Weights of a small contrastive image-text model.
Model: 21.6M parameters, 64-pixel images, encoder activation gelu, encoder patch size [4, 4], text encoder width 384, text encoder layers 8, text encoder activation swiglu.
Training: muon at rate 0.004, 7200 steps, batches of 256.
Data: trained on larger renderings of crowded toy scenes, 90422 training examples, 20.4 epochs.
Rows from block 2 of the text encoder of a small contrastive image-text model, named by matrix and row number. Rows with one number belong to one neuron. Each number is 200 + 20 x the weight over its row's rms, rounded and kept within 0 to 999. All counts start at 0. After the name is the row's rms in percent of the matrix's.
After each neuron's rows are labels from the 100 texts, of 14848, where the neuron reaches its largest size: "fires on" is the input token at the peak. Only what is clearly more common there than usual is listed. The data: larger renderings of crowded toy scenes. In brackets: how many of the 100.
# gate: MLP gate (text_encoder.blocks.2.mlp.gate.weight, 1536x384), inputs 0-95
# fc1: MLP up (text_encoder.blocks.2.mlp.fc1.weight, 1536x384), inputs 0-95
# fc2: MLP down (text_encoder.blocks.2.mlp.fc2.weight, 384x1536, transposed), outputs 0-95

gate.419,008,172,177,184,206,207,176,216,221,201,160,198,219,232,204,168,184,236,204,194,174,195,182,206,227,215,199,225,196,208,180,205,189,183,187,183,234,187,200,223,230,170,191,203,202,207,225,169,194,200,202,201,185,206,226,227,176,171,219,196,223,184,182,195,201,198,183,183,215,219,237,225,210,198,192,217,178,186,177,173,169,214,203,209,188,208,220,226,200,211,199,208,180,202,190,188,239
fc1.419,007,189,196,185,181,169,216,217,194,191,190,155,207,203,221,194,222,173,215,191,231,191,208,208,229,217,197,165,185,209,213,217,214,207,148,200,178,191,194,200,183,194,184,210,193,213,188,210,195,223,186,197,186,211,208,250,246,187,211,215,212,207,180,231,213,245,220,201,180,202,187,199,200,230,188,177,179,202,214,200,214,172,206,186,199,233,209,222,217,199,219,144,183,197,207,202,228
fc2.419,008,217,226,249,223,218,173,194,211,197,169,192,164,182,207,210,182,184,226,182,229,198,174,212,215,257,227,214,199,190,237,194,196,175,197,189,187,200,186,184,192,173,222,228,182,200,179,209,220,199,165,176,211,208,172,162,199,191,202,199,205,209,185,172,213,174,201,214,218,200,160,210,208,218,213,186,180,223,193,188,218,220,208,221,149,185,222,195,202,208,220,188,175,188,210,216,173
fires on: "dumbbell" (11); "truck" (10); "rocket" (9); "teapot" (7)

gate.58,006,185,229,206,180,191,210,229,201,199,213,197,146,169,220,176,199,199,166,229,166,213,169,160,169,207,204,176,212,221,215,217,210,207,237,196,250,175,237,204,172,199,213,179,186,166,192,197,212,185,218,192,223,175,189,209,189,191,190,219,221,194,226,211,200,200,213,194,211,202,225,207,189,186,215,205,209,173,187,172,190,197,179,231,211,144,193,199,185,209,180,204,179,200,198,190,215
fc1.58,006,199,177,200,215,188,216,187,183,192,204,202,222,194,194,207,193,229,179,207,213,196,205,176,219,189,229,175,225,205,195,163,178,223,180,177,180,199,207,220,198,226,182,198,206,177,211,238,184,208,198,207,196,180,154,201,205,218,222,197,206,174,190,218,177,200,236,215,167,204,191,229,224,233,172,220,180,178,197,213,203,171,215,215,184,162,207,204,187,173,190,175,241,182,217,169,181
fc2.58,006,163,190,197,152,226,230,188,208,190,184,207,197,170,164,187,216,195,191,224,222,192,178,217,223,208,194,217,204,170,191,208,212,180,174,214,200,190,202,201,183,181,177,186,220,209,169,170,184,191,200,184,216,216,200,158,221,219,231,221,192,229,220,247,206,210,200,216,161,195,205,208,224,221,199,197,181,187,204,186,178,210,227,216,218,203,235,205,217,168,189,196,195,155,205,187,193
fires on: "," (49); "mushroom" (22)

gate.511,064,231,171,196,206,239,206,230,198,196,197,192,216,194,172,196,173,191,219,205,211,198,161,174,181,191,218,203,224,223,173,232,187,209,201,202,207,156,179,163,183,177,210,189,189,187,170,207,202,197,163,215,205,211,188,205,207,250,204,191,213,196,206,216,204,185,208,212,159,218,184,191,150,231,166,258,207,209,190,176,202,210,199,204,205,198,222,162,182,220,211,199,166,183,189,175,198
fc1.511,070,227,173,188,212,243,208,220,213,180,205,197,202,208,170,221,187,194,225,202,212,195,184,175,173,220,215,203,214,220,189,249,188,194,219,223,213,157,191,168,176,170,188,203,180,188,172,217,210,192,157,222,209,204,166,212,215,221,204,181,235,205,212,204,206,190,213,204,170,199,177,208,172,222,176,245,208,198,181,171,196,215,187,205,204,172,195,177,182,221,203,219,161,206,213,195,187
fc2.511,069,185,222,238,197,179,183,179,203,168,184,152,207,160,172,233,200,215,211,217,194,189,216,196,196,183,232,221,211,204,227,196,197,168,198,179,174,231,210,182,185,185,186,171,164,191,185,201,225,197,219,189,210,229,206,209,163,196,238,204,213,205,215,200,161,272,222,172,210,187,203,190,203,217,199,213,216,240,172,204,245,218,218,198,187,225,218,188,183,216,209,192,219,196,228,202,222
fires on: "tree" (16); "barrel" (14); "duck" (14); "pine" (14)

gate.307,007,202,236,180,168,178,208,177,232,191,179,193,169,201,209,182,165,168,203,212,190,203,218,199,215,203,184,224,220,179,198,192,171,186,182,205,178,187,193,193,200,218,175,201,193,234,216,168,185,143,176,199,234,188,198,206,181,233,194,197,157,182,176,193,199,165,206,209,197,175,205,197,170,169,225,202,209,207,186,197,224,209,225,254,229,160,193,204,217,226,231,186,209,218,195,196,232
fc1.307,006,236,220,178,190,181,208,208,242,164,199,211,195,235,187,209,229,192,188,214,158,210,194,197,212,176,179,197,208,219,181,169,225,210,183,230,197,183,176,217,215,205,163,155,165,166,237,199,193,205,196,212,180,164,208,223,201,204,183,206,250,199,181,224,205,212,216,174,204,211,210,216,194,208,178,188,173,202,175,229,186,220,212,189,206,215,204,191,161,202,187,176,199,189,196,212,177
fc2.307,007,170,219,204,207,193,210,182,229,184,179,219,230,229,207,226,199,187,179,220,216,208,182,186,223,215,211,203,172,194,222,219,210,175,247,195,230,215,173,205,167,216,191,195,221,204,211,205,190,229,213,194,191,200,207,183,187,206,209,164,196,215,205,231,226,207,210,197,224,204,170,180,199,198,165,176,196,222,200,187,211,236,225,188,216,202,235,211,166,175,228,226,217,187,179,227,186
fires on: "," (88); "chair" (8)

gate.401,146,195,205,191,187,183,202,192,238,199,244,214,220,219,196,207,173,191,158,252,195,201,206,202,203,246,187,174,200,197,192,240,221,197,203,195,177,204,187,236,180,158,186,209,189,196,201,184,153,215,225,170,183,179,206,212,237,203,240,207,192,203,229,196,183,189,219,217,189,213,187,168,210,187,173,182,224,194,177,159,233,208,222,226,184,200,217,140,240,213,217,183,193,200,186,175,188
fc1.401,143,192,208,225,199,216,212,179,195,191,192,185,197,164,240,195,216,215,238,142,199,176,176,214,184,178,218,202,173,177,167,135,178,203,167,206,196,203,216,193,223,223,207,211,228,221,213,208,194,212,168,248,183,222,193,187,185,187,175,169,217,189,177,212,242,200,194,208,192,211,209,215,199,207,219,206,169,218,207,223,174,178,192,168,155,214,164,230,180,211,178,221,192,192,180,202,185
fc2.401,129,210,222,183,192,234,201,218,154,182,194,224,218,235,229,179,203,172,212,212,201,175,191,231,208,201,222,184,191,206,159,185,180,221,211,195,198,198,187,214,184,221,233,196,215,192,243,212,181,194,205,249,204,195,164,210,199,196,204,204,180,206,215,235,226,216,207,212,181,206,231,218,202,249,196,231,196,240,181,200,186,149,237,215,219,197,205,202,181,208,159,192,182,188,213,205,190
fires on: "airplane" (100)

gate.379,029,209,187,205,195,160,238,212,239,181,207,146,201,209,216,236,191,195,211,232,168,178,203,194,187,218,193,183,221,219,205,228,212,189,221,229,180,202,190,185,189,199,191,214,201,214,194,214,231,203,217,169,186,156,224,249,190,217,193,225,201,223,203,212,171,218,214,223,239,210,192,189,228,203,170,205,205,202,176,157,206,198,177,213,235,179,221,156,211,213,199,205,189,194,183,208,191
fc1.379,030,205,183,196,198,159,208,211,231,180,194,151,208,225,217,223,202,165,227,228,169,177,205,198,182,211,197,206,215,203,207,249,219,203,220,234,196,200,191,198,201,200,200,220,206,214,210,217,234,200,206,179,157,148,219,216,198,205,191,220,192,233,213,222,179,201,233,213,215,193,171,175,224,197,173,225,209,180,182,162,223,196,203,226,240,182,217,185,226,221,201,192,187,167,159,199,192
fc2.379,028,193,197,231,173,217,157,222,213,194,203,211,205,195,168,227,162,188,209,198,174,175,196,210,202,178,165,207,193,209,208,221,212,179,205,202,191,213,198,189,193,188,167,232,192,213,191,200,217,206,187,181,185,210,229,180,223,210,203,223,222,189,162,188,188,186,184,217,225,172,204,189,234,184,189,173,173,169,197,218,187,244,184,169,204,196,203,209,200,184,198,195,206,236,208,199,234
fires on: "airplane" (76); "<end>" (16); "to" (8)

gate.347,061,209,187,200,207,226,213,153,222,148,220,198,196,198,200,221,173,200,223,200,240,190,229,202,191,195,201,221,208,191,205,215,209,201,188,206,204,204,183,219,192,217,208,216,194,231,176,221,230,157,206,240,186,148,206,187,200,196,199,210,177,219,173,219,198,179,205,215,214,231,166,177,201,180,197,196,201,201,224,198,213,201,209,203,215,234,212,182,205,183,226,198,185,167,182,206,167
fc1.347,060,199,220,192,213,187,189,256,174,256,179,210,215,198,189,177,199,221,172,201,177,203,163,187,195,204,201,188,182,221,187,203,199,196,181,197,187,178,221,196,213,218,199,187,193,183,229,175,175,235,180,187,220,243,172,210,194,208,189,181,214,172,238,204,204,205,187,198,212,162,209,227,181,234,183,217,206,175,175,194,196,204,185,211,183,157,199,219,193,204,191,223,245,238,223,195,206
fc2.347,059,181,210,164,198,234,186,203,203,149,214,177,172,205,201,171,174,197,192,186,246,178,238,196,198,205,194,211,203,176,207,174,164,218,159,209,156,219,221,217,187,226,202,197,201,182,216,211,167,229,210,189,217,195,228,194,163,213,190,211,148,185,197,179,205,196,187,248,200,189,198,208,203,161,213,206,215,210,154,215,189,191,172,234,195,193,180,212,173,188,212,189,190,175,153,186,216
fires on: "dumbbell" (26); "arch" (13); "to" (12); "and" (10)

gate.730,006,194,205,194,189,203,204,184,215,221,191,180,180,216,190,230,227,206,206,211,223,220,211,158,180,233,194,216,182,191,189,208,195,161,214,206,201,193,180,194,221,185,183,184,211,191,224,180,187,188,209,224,186,199,203,179,210,203,204,210,224,188,194,189,227,177,204,196,186,166,173,183,204,204,239,191,168,188,216,194,223,193,172,187,158,227,171,167,213,203,208,211,224,201,202,176,166
fc1.730,006,194,209,180,194,190,236,221,208,210,186,201,193,232,180,221,213,207,228,204,211,224,207,202,174,194,190,186,206,191,206,219,194,229,180,194,180,190,223,180,212,211,187,234,184,201,183,190,177,211,226,177,168,216,203,219,220,176,230,222,209,187,203,222,229,171,190,196,194,170,213,222,198,216,237,209,179,229,219,229,222,207,212,231,203,215,222,202,195,224,179,208,187,215,164,185,215
fc2.730,007,184,257,209,218,180,180,227,164,174,172,200,245,220,178,214,187,203,204,182,227,197,225,208,206,207,166,193,172,207,196,213,231,176,180,181,176,213,188,186,183,175,202,225,195,186,202,166,205,163,184,196,229,186,189,188,198,212,241,205,213,222,238,226,206,198,180,165,211,210,183,207,212,194,213,199,172,193,228,209,215,185,190,186,188,203,222,190,174,215,201,212,186,164,192,206,181
fires on: "blue" (80); "purple" (13)

gate.449,120,188,172,222,221,212,197,178,187,147,232,192,241,219,191,175,214,214,165,208,184,199,175,206,209,184,192,213,210,192,186,197,188,192,194,150,183,176,208,217,206,224,214,187,186,220,216,257,205,248,185,193,206,199,209,206,193,196,203,226,199,220,204,192,204,192,210,194,164,205,204,157,207,187,189,201,220,197,213,208,194,161,167,228,198,198,188,211,199,203,192,182,228,193,155,207,196
fc1.449,140,228,200,181,191,160,183,188,216,242,212,225,164,197,225,191,195,209,230,220,227,195,213,217,184,190,181,169,184,218,170,185,223,169,199,213,202,201,220,171,191,168,199,220,178,173,179,184,172,177,190,195,237,235,200,198,222,181,202,184,188,197,229,196,181,212,157,179,234,176,224,227,169,193,195,178,184,214,194,178,184,216,234,168,205,202,198,193,174,211,195,222,181,196,235,192,194
fc2.449,129,179,183,213,210,187,208,185,205,209,172,220,244,166,210,163,217,200,218,174,234,225,213,212,190,229,202,201,193,172,171,204,177,208,191,209,217,179,210,185,172,213,174,178,201,219,197,219,186,203,203,198,176,208,193,208,208,189,168,231,235,227,195,222,222,220,219,216,152,216,183,235,227,175,198,197,174,246,209,204,200,187,165,200,194,188,193,206,172,230,199,180,204,221,181,189,239
fires on: "dumbbell" (23); "snowman" (21); "duck" (10); "dog" (8)

gate.140,014,211,183,191,213,160,192,184,194,220,182,208,168,172,179,213,212,193,225,216,217,232,199,231,164,204,191,244,208,202,182,223,225,198,192,170,184,178,188,204,152,190,202,185,185,182,214,201,184,209,195,229,181,182,210,218,189,160,217,233,192,199,188,223,230,167,202,192,212,206,206,205,191,213,233,243,192,229,214,215,229,176,217,244,192,199,211,177,170,210,207,230,203,221,258,212,191
fc1.140,013,226,195,180,206,150,163,199,211,233,191,209,187,185,192,188,202,199,224,206,210,228,185,222,159,214,184,220,199,207,187,214,210,199,201,175,186,213,189,212,162,174,202,200,223,167,204,182,180,214,190,210,178,187,217,191,189,192,217,221,207,198,194,236,247,172,202,189,219,217,183,191,168,224,228,228,198,243,230,209,220,179,208,193,175,223,200,173,185,212,224,208,185,210,230,223,202
fc2.140,014,215,220,217,193,181,190,217,208,217,183,152,180,149,176,246,218,166,228,222,208,179,209,210,213,203,214,236,215,186,202,227,222,221,206,185,149,180,214,207,205,183,197,214,174,208,233,145,223,189,193,227,200,245,181,178,158,204,210,216,210,198,222,170,191,200,214,217,199,194,199,181,189,211,217,216,231,209,209,208,223,202,199,216,192,209,190,218,178,211,170,212,171,188,223,234,165
fires on: "blue" (100)

gate.671,006,188,233,197,224,208,217,192,227,198,181,191,224,194,208,185,166,178,214,216,192,161,174,188,169,217,225,189,213,200,215,155,204,207,247,191,187,199,186,211,224,225,225,191,191,161,160,164,210,216,189,204,225,218,219,212,187,197,188,207,217,227,162,196,178,211,217,196,216,208,181,209,202,203,217,203,181,185,229,202,232,197,195,213,180,227,195,233,206,225,196,206,205,220,203,149,171
fc1.671,006,203,178,192,175,217,230,212,188,225,228,160,207,168,176,213,254,198,165,216,231,210,187,191,199,231,202,201,206,206,174,226,226,176,189,164,202,192,174,204,203,203,233,206,168,196,177,168,212,217,211,162,150,202,225,183,222,159,195,217,191,186,187,204,203,201,189,220,200,201,181,228,182,208,171,213,179,192,191,193,177,191,209,185,217,184,195,188,214,220,202,207,197,231,222,229,190
fc2.671,007,191,217,171,186,191,175,190,185,223,233,161,213,237,191,221,188,182,181,214,218,169,216,191,218,188,188,227,160,198,201,207,204,168,183,207,218,181,192,216,186,215,194,209,179,187,241,199,216,206,182,211,222,188,196,187,169,220,210,197,200,217,189,188,208,153,199,208,197,199,212,220,214,179,199,220,178,183,230,203,216,187,195,203,205,217,217,190,180,175,202,191,168,218,159,219,168
fires on: "red" (41); "truck" (15); "trophy" (11); "ice" (7)

gate.325,006,192,224,206,225,190,222,205,210,224,197,182,213,181,197,211,190,207,211,166,228,190,204,195,193,227,161,196,225,195,214,192,184,225,225,165,209,220,233,189,170,209,207,225,241,200,201,228,206,187,233,230,175,189,236,238,207,204,203,207,203,221,189,193,181,212,203,212,177,189,210,206,229,200,209,203,199,185,239,210,234,216,207,205,182,192,188,176,181,176,197,177,205,189,214,185,199
fc1.325,006,231,230,242,161,204,221,188,227,205,242,193,188,188,208,191,185,183,184,188,233,230,188,220,211,204,229,236,235,203,204,198,235,181,163,236,221,185,214,174,205,159,205,215,165,190,222,183,222,233,162,172,175,203,194,164,207,192,194,167,229,207,198,199,217,181,218,191,192,225,202,250,202,211,204,188,203,197,201,187,173,193,183,207,199,203,188,217,221,180,191,208,200,212,191,216,209
fc2.325,007,190,235,188,209,166,206,182,228,202,199,211,186,168,211,255,203,146,185,236,198,214,187,206,226,182,193,204,226,184,226,193,226,160,210,186,187,205,211,216,171,151,214,213,208,209,202,179,192,194,190,187,200,199,191,188,159,205,182,173,195,245,220,162,187,197,199,205,175,211,174,214,203,196,200,192,229,209,215,211,219,246,179,194,175,212,229,182,194,172,193,176,213,191,201,211,194
fires on: "blue" (100)

gate.152,007,170,228,179,232,188,206,183,196,175,178,200,221,197,184,245,194,215,198,188,153,219,194,164,215,218,225,193,193,252,193,213,227,199,250,187,194,210,231,176,211,204,223,213,194,186,191,178,203,188,192,205,204,195,181,184,203,219,183,222,247,205,227,188,166,208,199,208,184,199,213,187,184,187,190,207,193,182,211,191,196,206,239,204,162,200,243,150,184,194,184,168,210,194,179,176,186
fc1.152,007,180,233,168,199,227,200,207,208,190,205,210,208,180,228,220,209,214,174,204,222,202,167,266,198,177,202,211,174,193,207,221,187,199,192,138,177,204,191,210,192,195,162,163,208,216,198,184,181,239,196,177,173,225,225,175,218,201,241,174,199,219,215,182,185,213,185,178,233,196,219,208,214,202,218,191,179,229,199,202,183,212,157,194,205,211,182,192,218,206,196,225,186,198,198,215,226
fc2.152,007,192,198,201,192,214,207,241,170,204,205,176,210,182,206,195,196,183,203,196,167,203,173,179,175,216,203,212,187,201,185,188,185,178,219,163,192,201,216,224,196,195,232,194,171,187,215,189,218,163,223,224,192,201,209,174,201,181,186,204,196,207,204,175,223,232,166,195,201,203,175,236,170,155,195,216,186,203,182,213,226,179,178,173,210,195,213,221,186,219,211,190,182,189,209,181,209
fires on: "red" (78)

gate.16,007,217,207,157,244,206,219,223,199,219,192,187,247,207,216,148,174,180,229,210,189,200,177,241,216,203,223,205,192,180,221,212,209,172,199,221,184,166,190,191,195,224,202,181,217,222,198,201,190,229,216,170,213,194,224,198,219,202,232,193,175,214,190,141,177,183,199,178,213,193,188,204,197,198,185,169,190,212,215,202,201,187,188,225,234,208,245,216,203,210,202,203,198,198,198,182,168
fc1.16,007,186,226,191,259,192,176,209,208,204,240,189,225,199,227,181,157,188,192,212,218,168,191,197,196,214,209,196,189,189,228,195,208,217,212,216,221,210,209,158,194,175,210,196,205,214,210,196,183,205,224,187,200,181,193,200,192,198,211,178,211,199,185,179,205,167,168,208,210,188,221,196,186,212,207,214,221,207,163,220,195,185,219,197,189,222,182,201,189,180,216,219,178,220,194,224,180
fc2.16,008,206,232,201,172,154,211,228,189,217,217,191,204,229,217,241,222,182,233,208,213,184,175,203,188,231,247,189,221,177,197,199,201,182,192,226,195,217,176,204,184,166,217,159,196,184,191,192,222,187,198,223,192,199,196,215,190,186,223,220,216,225,205,197,211,193,187,225,193,175,181,179,187,208,183,188,185,182,178,186,195,200,177,214,186,204,213,233,185,172,201,241,206,179,192,232,182
fires on: "," (100)

gate.11,006,200,240,201,204,214,180,193,217,200,186,184,198,236,185,184,202,180,208,239,219,180,208,187,195,193,173,229,183,242,223,212,202,219,186,208,195,207,217,246,197,209,208,169,174,198,202,201,163,171,213,203,224,214,201,214,213,174,210,209,200,190,186,236,194,166,230,191,193,170,174,203,197,207,165,175,217,161,176,195,204,180,217,158,192,206,187,207,187,182,189,217,183,195,207,159,211
fc1.11,006,213,246,199,220,205,173,154,186,218,228,168,216,159,241,199,192,214,182,186,221,192,181,199,225,193,221,208,174,178,220,178,148,208,172,189,259,204,185,197,201,193,189,197,224,222,185,184,178,224,193,228,181,192,213,188,166,224,208,196,232,203,209,208,163,172,167,196,198,216,179,186,202,217,218,204,192,173,194,197,171,203,190,203,186,198,194,184,165,208,195,188,226,226,187,199,183
fc2.11,007,205,248,226,183,177,203,232,213,215,204,191,196,213,228,204,212,184,210,209,186,210,185,197,225,232,241,182,222,196,216,208,191,179,186,202,201,188,231,212,210,213,202,185,196,176,222,158,203,198,209,224,198,195,213,214,169,195,176,199,235,251,167,184,197,208,180,222,197,161,176,208,217,176,176,188,175,210,223,196,235,225,174,233,194,181,233,249,183,180,217,189,193,182,193,179,227
fires on: "dumbbell" (18); "dog" (17); "arch" (14); "bottle" (9)

gate.495,013,212,247,170,203,223,196,236,213,228,201,175,199,208,183,217,241,251,224,148,204,209,209,220,185,209,206,179,200,212,212,189,216,192,189,165,191,218,203,208,212,212,212,207,167,222,203,202,183,229,228,225,175,177,217,217,215,201,226,210,203,183,200,195,228,225,197,205,178,228,211,214,202,180,209,215,219,188,184,228,196,182,235,206,170,207,189,222,182,220,163,212,185,195,207,207,206
fc1.495,013,193,182,217,169,162,193,185,184,179,205,217,214,190,221,208,151,143,166,217,211,195,208,165,228,198,206,207,220,216,200,212,184,215,212,244,184,201,194,173,177,180,207,190,227,181,187,200,189,154,196,160,227,217,207,192,187,218,151,202,184,201,193,206,183,194,209,215,234,158,188,184,206,207,183,174,194,217,209,193,177,201,196,178,223,178,198,203,222,192,223,212,216,212,199,213,222
fc2.495,015,184,198,227,210,157,174,203,203,219,224,203,205,197,229,180,174,169,228,179,198,144,186,178,228,166,161,212,189,196,206,206,173,184,188,199,199,192,201,219,207,169,209,194,200,185,174,201,197,223,206,228,217,222,160,230,204,224,193,219,182,177,224,214,187,221,215,202,206,192,204,210,231,222,217,193,206,216,218,189,200,220,171,223,184,196,207,190,201,184,205,159,189,201,210,177,180
fires on: "blue" (100)

gate.10,007,180,216,222,188,210,229,175,186,194,176,188,193,227,195,204,201,215,191,217,227,186,233,221,182,182,199,228,201,207,225,184,162,204,177,207,196,203,214,199,174,182,197,210,166,211,187,189,194,236,201,206,237,233,207,199,175,214,193,172,164,177,207,200,199,187,212,197,185,195,205,183,231,215,206,189,162,210,163,192,190,184,191,219,216,191,170,202,214,178,190,220,190,225,178,221,176
fc1.10,006,181,173,191,193,222,227,180,206,184,209,220,199,219,209,170,201,202,226,186,199,205,220,192,168,207,165,229,206,160,210,197,170,205,204,208,203,194,169,197,174,218,213,198,189,198,232,190,167,196,203,197,223,182,205,163,174,203,233,196,191,198,187,220,202,215,191,202,180,233,164,176,184,195,212,179,218,223,199,170,176,199,179,205,184,207,211,202,234,204,193,213,198,211,205,221,237
fc2.10,007,182,225,225,206,187,191,224,180,188,237,216,214,192,193,197,202,185,179,203,203,192,185,165,166,230,176,184,186,177,223,208,217,196,209,211,213,190,182,217,178,210,178,186,174,228,223,201,198,192,172,209,187,188,215,169,219,183,232,219,203,210,191,216,203,176,193,216,193,204,189,187,175,195,228,180,179,202,198,198,170,205,194,228,189,192,237,218,188,180,192,220,202,159,176,226,169
fires on: "tree" (20); "white" (16); "robot" (10)

gate.652,034,208,217,195,229,231,201,205,198,213,176,178,185,205,194,199,236,219,197,192,177,229,190,232,199,217,196,192,196,207,197,199,234,217,215,160,208,206,200,207,249,219,225,210,188,246,230,203,199,211,217,240,177,195,194,249,212,238,227,219,201,204,195,198,223,226,209,196,194,225,222,199,170,202,240,191,210,190,203,230,190,192,207,203,202,208,200,195,208,213,186,203,188,212,175,177,186
fc1.652,037,216,203,168,221,239,203,197,195,184,180,198,190,220,164,198,230,219,201,204,182,234,203,240,206,214,186,190,207,206,205,210,219,202,214,160,214,222,219,214,257,209,214,204,170,242,234,211,191,218,214,245,162,181,205,233,204,220,231,215,180,234,204,199,214,207,214,204,183,233,212,210,176,201,237,197,202,215,203,224,197,203,206,208,196,210,195,189,203,202,176,206,189,205,170,189,188
fc2.652,045,194,217,196,171,249,208,173,188,181,182,187,205,196,180,237,233,214,193,214,213,228,234,196,159,230,245,183,220,222,210,216,207,182,219,183,182,201,223,185,180,227,191,216,179,205,229,173,196,191,188,181,193,164,239,158,177,177,228,190,202,209,194,189,193,187,184,191,186,198,174,188,180,182,165,193,209,211,195,181,207,187,221,184,187,189,194,219,217,210,204,220,201,192,189,193,213
fires on: "blue" (49); "dumbbell" (19); "snowman" (11); "bottle" (10)

gate.673,010,185,207,218,169,211,194,188,192,211,245,196,240,227,193,212,218,173,216,226,194,165,199,226,188,218,197,222,186,226,185,181,214,171,157,184,164,202,216,217,201,189,156,244,191,237,211,179,184,214,210,197,227,193,209,174,217,225,201,199,191,198,241,176,235,185,185,212,229,205,187,182,190,212,204,159,174,212,214,209,196,189,205,222,190,182,169,208,205,196,215,197,193,161,202,208,199
fc1.673,010,197,182,202,237,202,206,216,213,223,194,215,177,203,196,182,191,218,199,186,195,227,181,152,219,217,207,215,183,237,214,179,209,208,227,205,206,197,169,255,222,189,236,191,190,217,161,232,203,206,188,198,174,234,168,194,226,199,238,188,228,201,165,210,179,178,210,161,229,233,170,162,208,187,147,205,206,212,219,211,195,238,207,188,155,195,199,207,212,211,216,215,204,160,192,220,194
fc2.673,009,217,221,197,167,196,194,208,206,215,199,207,204,212,204,220,225,190,195,202,214,190,207,196,214,204,166,208,225,184,186,247,232,156,198,173,185,193,177,181,177,176,205,203,185,174,189,231,200,207,181,242,208,193,195,207,188,190,222,165,191,204,203,220,204,198,202,256,184,136,186,217,225,204,246,190,197,213,191,202,199,215,224,202,202,199,215,197,232,208,205,174,183,212,194,202,175
fires on: "tree" (17); "mushroom" (16); "pine" (14); "barrel" (11)

gate.128,006,173,225,199,218,202,237,217,209,194,170,185,194,167,190,200,223,197,236,204,208,181,194,207,191,211,220,260,191,212,218,193,165,187,186,198,181,242,203,234,217,238,174,165,208,222,183,208,206,187,206,192,207,198,226,158,206,189,177,184,221,238,204,210,232,201,182,171,193,188,193,177,148,228,206,226,186,172,220,170,187,190,218,190,178,182,203,188,195,204,197,245,225,177,155,221,206
fc1.128,006,206,168,187,173,193,208,180,188,223,182,222,207,229,197,208,220,207,177,182,222,244,197,206,205,206,244,217,206,235,246,204,219,207,202,195,218,200,201,185,178,202,207,187,195,223,196,182,181,191,155,204,192,210,187,226,191,178,205,234,212,205,226,194,242,171,180,219,185,201,179,171,217,201,210,192,226,210,201,202,205,210,186,183,202,217,194,215,205,196,177,229,177,187,182,218,198
fc2.128,007,187,201,215,209,204,193,227,203,219,201,182,223,208,195,189,243,184,172,213,192,211,208,178,194,191,186,195,184,162,215,189,196,153,203,185,202,179,180,191,168,196,217,207,224,204,200,157,163,172,203,231,209,192,203,162,213,166,180,204,221,227,240,222,192,169,199,157,182,188,224,190,221,219,213,219,205,218,217,244,169,212,193,226,223,231,194,207,177,214,196,172,148,168,178,188,169
fires on: "," (81); "snowman" (8)

gate.62,168,175,218,196,195,202,182,186,231,208,197,176,207,205,165,218,217,202,215,210,182,211,196,200,196,192,191,190,193,203,218,200,180,178,186,195,196,208,205,173,180,186,198,248,204,232,200,233,194,181,159,239,202,184,215,189,216,194,187,197,209,194,238,202,194,223,190,210,186,201,218,201,196,182,202,199,176,198,199,196,197,186,214,211,209,190,195,196,177,232,205,166,191,184,256,204,218
fc1.62,166,222,215,229,204,181,200,226,178,188,195,218,196,218,211,195,181,202,156,187,227,191,205,198,195,201,231,232,236,208,204,214,178,230,210,205,220,224,176,247,206,217,197,173,187,171,189,163,203,209,215,170,184,206,175,221,179,199,186,194,195,214,196,211,174,184,222,199,194,214,182,170,216,196,222,198,226,216,185,225,194,203,194,201,197,195,208,204,216,199,203,229,193,214,160,187,168
fc2.62,152,152,188,174,197,165,216,191,248,216,200,192,222,203,217,197,264,221,267,203,243,219,215,206,197,217,183,192,220,186,205,212,186,196,199,215,178,206,168,202,187,177,222,222,195,219,200,229,181,175,191,206,196,212,227,188,201,167,167,219,182,195,197,190,216,207,180,188,226,204,210,208,174,185,235,188,178,215,168,197,233,201,210,182,207,229,172,198,219,199,226,175,213,236,205,165,215
fires on: "orange" (97)

gate.71,081,222,215,230,195,201,174,190,241,224,218,237,176,189,189,190,221,218,166,180,198,234,214,217,160,228,189,229,194,200,205,205,217,186,199,181,204,216,203,170,181,196,220,185,205,182,218,177,196,191,179,202,198,192,196,154,204,176,200,201,202,236,228,201,245,182,221,222,227,217,187,186,203,205,231,205,182,226,218,206,250,173,205,241,163,211,197,186,182,205,216,174,190,220,220,191,202
fc1.71,077,209,217,215,188,189,208,189,250,221,219,214,169,182,191,201,216,203,172,171,208,216,197,217,156,222,174,238,197,202,211,196,216,197,184,184,206,215,194,179,182,193,222,190,214,189,209,183,187,188,179,214,190,194,211,168,192,195,219,205,209,240,203,210,258,164,209,229,206,205,183,197,199,199,226,210,193,214,221,224,253,171,197,225,184,208,208,182,156,211,216,159,179,228,224,189,180
fc2.71,081,208,165,218,191,184,228,197,194,180,206,195,203,188,201,226,222,143,241,229,199,199,199,226,233,172,223,205,203,199,201,241,218,194,183,219,150,172,211,205,184,205,185,215,192,195,213,213,185,198,167,174,189,177,202,206,179,207,214,216,217,160,220,182,191,180,198,191,206,180,200,187,165,225,227,235,223,218,197,192,189,212,212,193,187,219,205,212,197,201,181,235,165,220,206,234,195
fires on: "blue" (100)